Weights of a small class-conditioned image flow-matching model.
Data: trained on rosettes with rotational symmetry, 97500 training examples.
Rows from block 5 of a small class-conditioned image flow-matching model, named by matrix and row number. Rows with one number belong to one channel. Each number is 200 + 40 x the weight over its row's rms, rounded and kept within 0 to 999. All counts start at 0.
After each channel's rows are labels from the 100 images, of 14976 (inputs lightly noised), where the channel reaches its highest value: "lies over" is the class under the peak; "responds to" is what is common among them. Only what is clearly more common there than usual is listed. The data: rosettes with rotational symmetry. In brackets: how many of the 100.
# convs0: first 3x3 conv (model.enc.2.1.convs.0.weight, 256x256x3x3, each kernel summed), inputs 0-63
# convs1: second 3x3 conv (model.enc.2.1.convs.1.weight, 256x256x3x3, transposed, each kernel summed), outputs 0-63

convs0.254,174,174,186,210,289,261,202,221,207,234,239,229,237,167,209,202,245,232,249,157,246,229,136,224,238,235,177,252,201,234,248,186,200,189,224,210,275,207,178,256,236,221,247,151,213,212,249,255,252,214,285,266,196,181,233,289,230,251,246,200,267,243,239,209
convs1.254,208,181,191,239,188,203,249,197,154,225,335,212,133,191,160,162,223,222,224,120,143,260,232,198,275,264,199,228,211,163,227,196,237,246,230,223,194,216,276,228,208,227,216,269,200,207,150,193,239,246,232,208,207,165,245,158,229,181,246,231,199,183,268,192
lies over: backdrop (86)
responds to: off centre (63); grey (47)

convs0.7,151,235,235,226,329,185,163,213,181,234,249,203,260,207,190,222,193,195,79,233,204,226,187,148,246,212,238,245,225,176,215,235,135,169,203,250,266,195,191,237,225,191,236,136,201,199,181,193,190,206,234,139,148,194,178,198,254,169,235,188,172,133,187,231
convs1.7,216,208,180,194,135,240,195,170,251,186,166,238,228,153,247,150,188,223,182,176,165,160,143,207,89,169,170,178,203,203,178,135,199,191,202,193,155,174,188,158,204,157,166,259,257,107,138,237,228,222,142,179,185,151,184,223,157,182,161,180,203,171,187,207
lies over: backdrop (87)
responds to: warm (58); earthy (34)

convs0.109,193,259,115,251,210,204,196,181,238,195,216,207,266,241,264,218,180,185,159,234,192,113,207,139,154,215,205,248,166,183,209,239,260,215,200,242,224,231,220,309,256,263,153,183,243,247,249,232,174,272,253,195,218,228,245,195,272,189,230,245,117,228,163,217
convs1.109,184,169,220,175,165,229,182,150,176,191,194,176,146,170,161,144,221,143,239,213,183,230,183,164,236,215,175,167,234,168,213,134,184,176,193,216,166,171,187,159,156,189,194,198,149,183,95,142,192,142,164,206,199,154,149,254,167,205,186,116,242,163,231,202
lies over: backdrop (91)
responds to: dark (47)

convs0.142,179,269,155,245,306,205,245,251,193,258,256,241,273,241,207,241,264,246,202,274,257,216,195,194,238,279,232,274,220,190,279,266,172,169,184,230,211,253,111,248,236,224,165,137,225,192,216,197,208,218,272,165,174,197,252,161,230,203,240,240,109,194,169,175
convs1.142,218,178,201,174,152,148,211,185,207,139,156,147,209,205,162,172,196,150,153,143,166,198,199,176,160,161,131,187,146,192,179,161,219,241,236,153,178,188,228,170,189,152,175,248,162,138,176,246,217,172,163,174,171,148,138,206,111,183,193,187,263,199,237,185
lies over: rosette (100)
responds to: vivid (80)

convs0.235,211,143,201,203,283,245,218,212,210,212,271,223,174,154,222,224,246,259,241,161,225,212,123,231,238,233,212,259,260,260,242,157,194,193,200,204,207,194,193,196,220,200,267,136,198,200,252,265,214,232,266,262,185,183,218,259,219,235,253,155,273,186,254,215
convs1.235,150,187,199,196,146,213,203,216,161,142,252,205,256,189,176,196,218,197,158,204,293,180,232,200,178,196,186,200,128,202,219,193,221,243,233,105,201,217,209,206,237,283,140,268,188,247,190,218,153,208,198,161,203,205,280,176,179,186,162,276,233,195,200,172
lies over: backdrop (92)
responds to: grey (65)

convs0.57,107,291,164,247,233,213,262,126,184,136,179,154,251,234,226,207,153,244,197,211,234,205,253,158,249,220,177,177,189,196,182,270,198,227,221,214,229,215,241,244,233,153,166,179,258,192,218,247,134,196,222,232,184,193,195,156,163,164,157,217,153,206,186,181
convs1.57,213,138,240,183,211,217,210,224,163,223,241,169,247,166,183,192,208,190,222,228,224,272,236,210,201,215,184,220,214,224,194,175,209,206,155,180,195,214,154,188,148,205,138,209,121,248,129,239,182,206,180,161,192,150,182,161,182,184,229,166,246,153,211,157
lies over: rosette (99)
responds to: vivid (49)

convs0.10,166,163,205,207,234,196,212,211,210,204,184,201,238,147,192,253,227,254,295,186,197,210,107,219,203,207,207,221,202,235,193,196,178,255,188,189,214,200,176,241,228,185,243,188,173,149,218,233,210,239,231,261,195,253,178,218,258,223,191,184,155,266,202,212
convs1.10,204,242,248,198,256,234,208,159,194,239,270,210,230,214,261,193,159,223,149,154,212,210,233,223,266,218,253,164,258,217,176,212,227,192,255,250,174,183,221,245,180,255,197,197,202,248,164,248,295,199,198,140,207,169,265,200,251,152,221,154,203,169,242,227
lies over: backdrop (100)
responds to: cool (100)

convs0.240,169,166,187,211,290,271,213,226,206,225,238,217,223,157,216,192,252,237,249,152,234,231,131,217,247,237,176,248,216,249,249,175,200,186,214,214,248,207,170,249,224,213,249,150,215,206,248,256,252,210,287,263,191,186,235,288,228,253,224,201,267,236,231,208
convs1.240,241,196,153,236,139,228,240,245,209,172,293,286,222,174,202,165,191,199,163,193,235,256,242,221,167,205,152,207,190,255,193,191,243,245,244,133,177,215,258,153,168,216,182,265,231,269,155,187,197,204,192,160,213,173,236,168,150,154,181,152,197,204,196,182
lies over: backdrop (97)
responds to: off centre (79); grey (42); three-fold (29)

convs0.124,179,258,142,204,262,213,146,183,224,219,174,216,223,205,237,263,125,172,163,228,183,100,179,126,171,157,243,218,151,159,145,227,221,224,239,248,276,186,252,284,231,280,217,164,249,212,249,191,175,246,271,238,247,199,201,176,272,190,202,171,162,205,151,213
convs1.124,196,158,196,197,188,222,211,208,167,225,239,140,164,181,138,164,238,152,218,195,211,280,205,168,228,235,156,241,203,173,228,146,187,144,144,187,186,180,152,154,137,171,155,218,137,226,116,204,205,152,214,192,165,191,166,271,154,207,228,148,267,144,225,194
lies over: rosette (87)
responds to: dark (45)

convs0.253,185,164,210,195,299,254,195,223,204,235,223,230,230,154,201,203,262,227,234,168,247,245,114,226,264,238,180,256,231,240,255,186,173,187,220,219,248,206,176,244,212,224,259,157,190,203,260,241,241,217,273,265,200,171,212,283,227,258,245,190,266,201,240,198
convs1.253,174,206,184,185,135,195,207,269,191,210,242,163,196,188,184,207,213,226,161,195,224,163,204,217,220,138,206,190,143,211,227,250,245,256,223,135,177,200,277,186,221,290,162,262,228,194,156,218,188,188,215,190,205,241,239,216,217,196,161,284,189,254,236,186
lies over: backdrop (90)
responds to: off centre (75); vivid (41)

convs0.195,186,194,136,169,197,154,168,182,198,219,173,116,214,184,215,166,127,180,204,167,139,147,158,175,161,143,181,150,153,178,116,200,212,263,242,168,199,159,281,253,230,271,249,158,236,146,232,190,186,221,184,292,185,213,171,146,243,199,180,228,184,236,115,200
convs1.195,194,185,260,206,168,174,196,251,179,148,241,221,195,224,153,164,213,126,171,225,218,253,261,185,225,224,164,192,234,167,240,190,208,168,172,166,152,229,180,153,179,188,148,245,158,295,167,184,187,166,185,168,189,185,236,205,135,198,197,149,246,199,231,171
lies over: rosette (92)
responds to: vivid (68); eight-fold (30)

convs0.64,202,200,277,200,276,225,186,263,232,235,221,246,180,178,239,278,203,206,233,232,182,221,141,239,231,230,312,250,253,231,202,215,170,209,150,217,234,201,147,231,231,222,203,110,185,164,282,190,223,238,202,223,186,236,129,199,290,207,210,152,199,228,200,227
convs1.64,174,261,134,229,204,199,186,201,193,202,233,178,254,175,179,163,181,138,154,167,233,184,191,150,216,165,143,219,141,161,198,223,193,195,221,168,224,162,226,195,153,174,176,198,258,213,162,224,263,161,249,182,186,205,236,267,139,187,241,193,266,200,244,103
lies over: rosette (95)
responds to: dark (65)

convs0.241,190,172,211,213,286,241,199,225,211,255,232,257,221,192,209,223,233,200,255,178,239,212,156,238,220,241,184,250,203,256,233,165,225,198,211,223,254,217,188,242,219,214,255,181,213,241,242,224,243,229,282,268,190,207,227,280,227,211,273,188,289,243,225,243
convs1.241,133,184,161,214,219,152,235,255,103,185,243,177,213,163,161,153,244,237,252,199,174,230,187,187,195,198,204,160,175,218,257,241,209,253,196,158,131,166,211,151,118,249,200,201,193,175,124,125,134,183,104,205,243,195,198,162,181,237,99,204,178,222,114,186
lies over: backdrop (92)
responds to: cool (74)

convs0.22,186,146,183,147,182,130,171,177,179,267,148,141,187,116,161,174,154,202,256,167,174,165,137,191,171,145,221,157,167,184,134,169,151,222,183,151,218,167,159,175,203,194,212,131,175,108,201,173,185,178,180,244,160,222,120,148,230,240,132,194,172,247,172,160
convs1.22,204,198,227,226,175,180,222,211,200,114,223,201,182,229,194,139,197,150,164,206,189,207,264,191,230,214,154,197,245,175,215,201,233,127,218,171,142,229,229,200,196,176,142,267,193,342,192,203,235,191,177,168,226,162,264,213,143,189,183,145,226,169,250,160
lies over: rosette (100)
responds to: vivid (68)

convs0.150,185,223,264,264,288,269,232,261,209,156,240,230,206,278,236,249,218,226,207,290,262,196,220,246,278,271,237,260,267,250,235,248,186,217,185,238,194,261,207,234,242,202,206,167,225,254,251,249,265,251,246,217,221,204,226,214,206,209,259,203,222,286,221,212
convs1.150,175,206,115,226,190,191,230,188,169,288,183,211,312,185,176,242,201,225,176,155,229,251,264,208,144,186,222,255,123,169,186,233,193,221,195,174,271,226,146,185,218,190,196,249,150,170,177,201,142,234,189,159,257,209,225,229,189,233,275,290,264,238,215,89
lies over: rosette (100)
responds to: three-fold (76); pastel (55)

convs0.229,193,173,211,188,277,298,211,177,200,154,203,227,199,152,223,215,239,233,238,159,228,229,117,225,239,235,207,248,247,253,223,170,195,180,196,178,219,184,181,185,198,210,217,158,219,183,204,193,193,191,240,251,176,173,214,258,213,231,219,112,230,174,237,170
convs1.229,157,192,176,206,126,219,192,221,168,236,207,197,192,221,156,277,195,226,169,173,216,197,178,181,166,196,180,245,119,160,209,196,178,227,237,144,231,225,233,249,194,226,200,213,173,214,187,236,212,187,263,202,173,228,188,137,178,192,165,280,190,186,172,154
lies over: backdrop (88)
responds to: grey (87); off centre (62)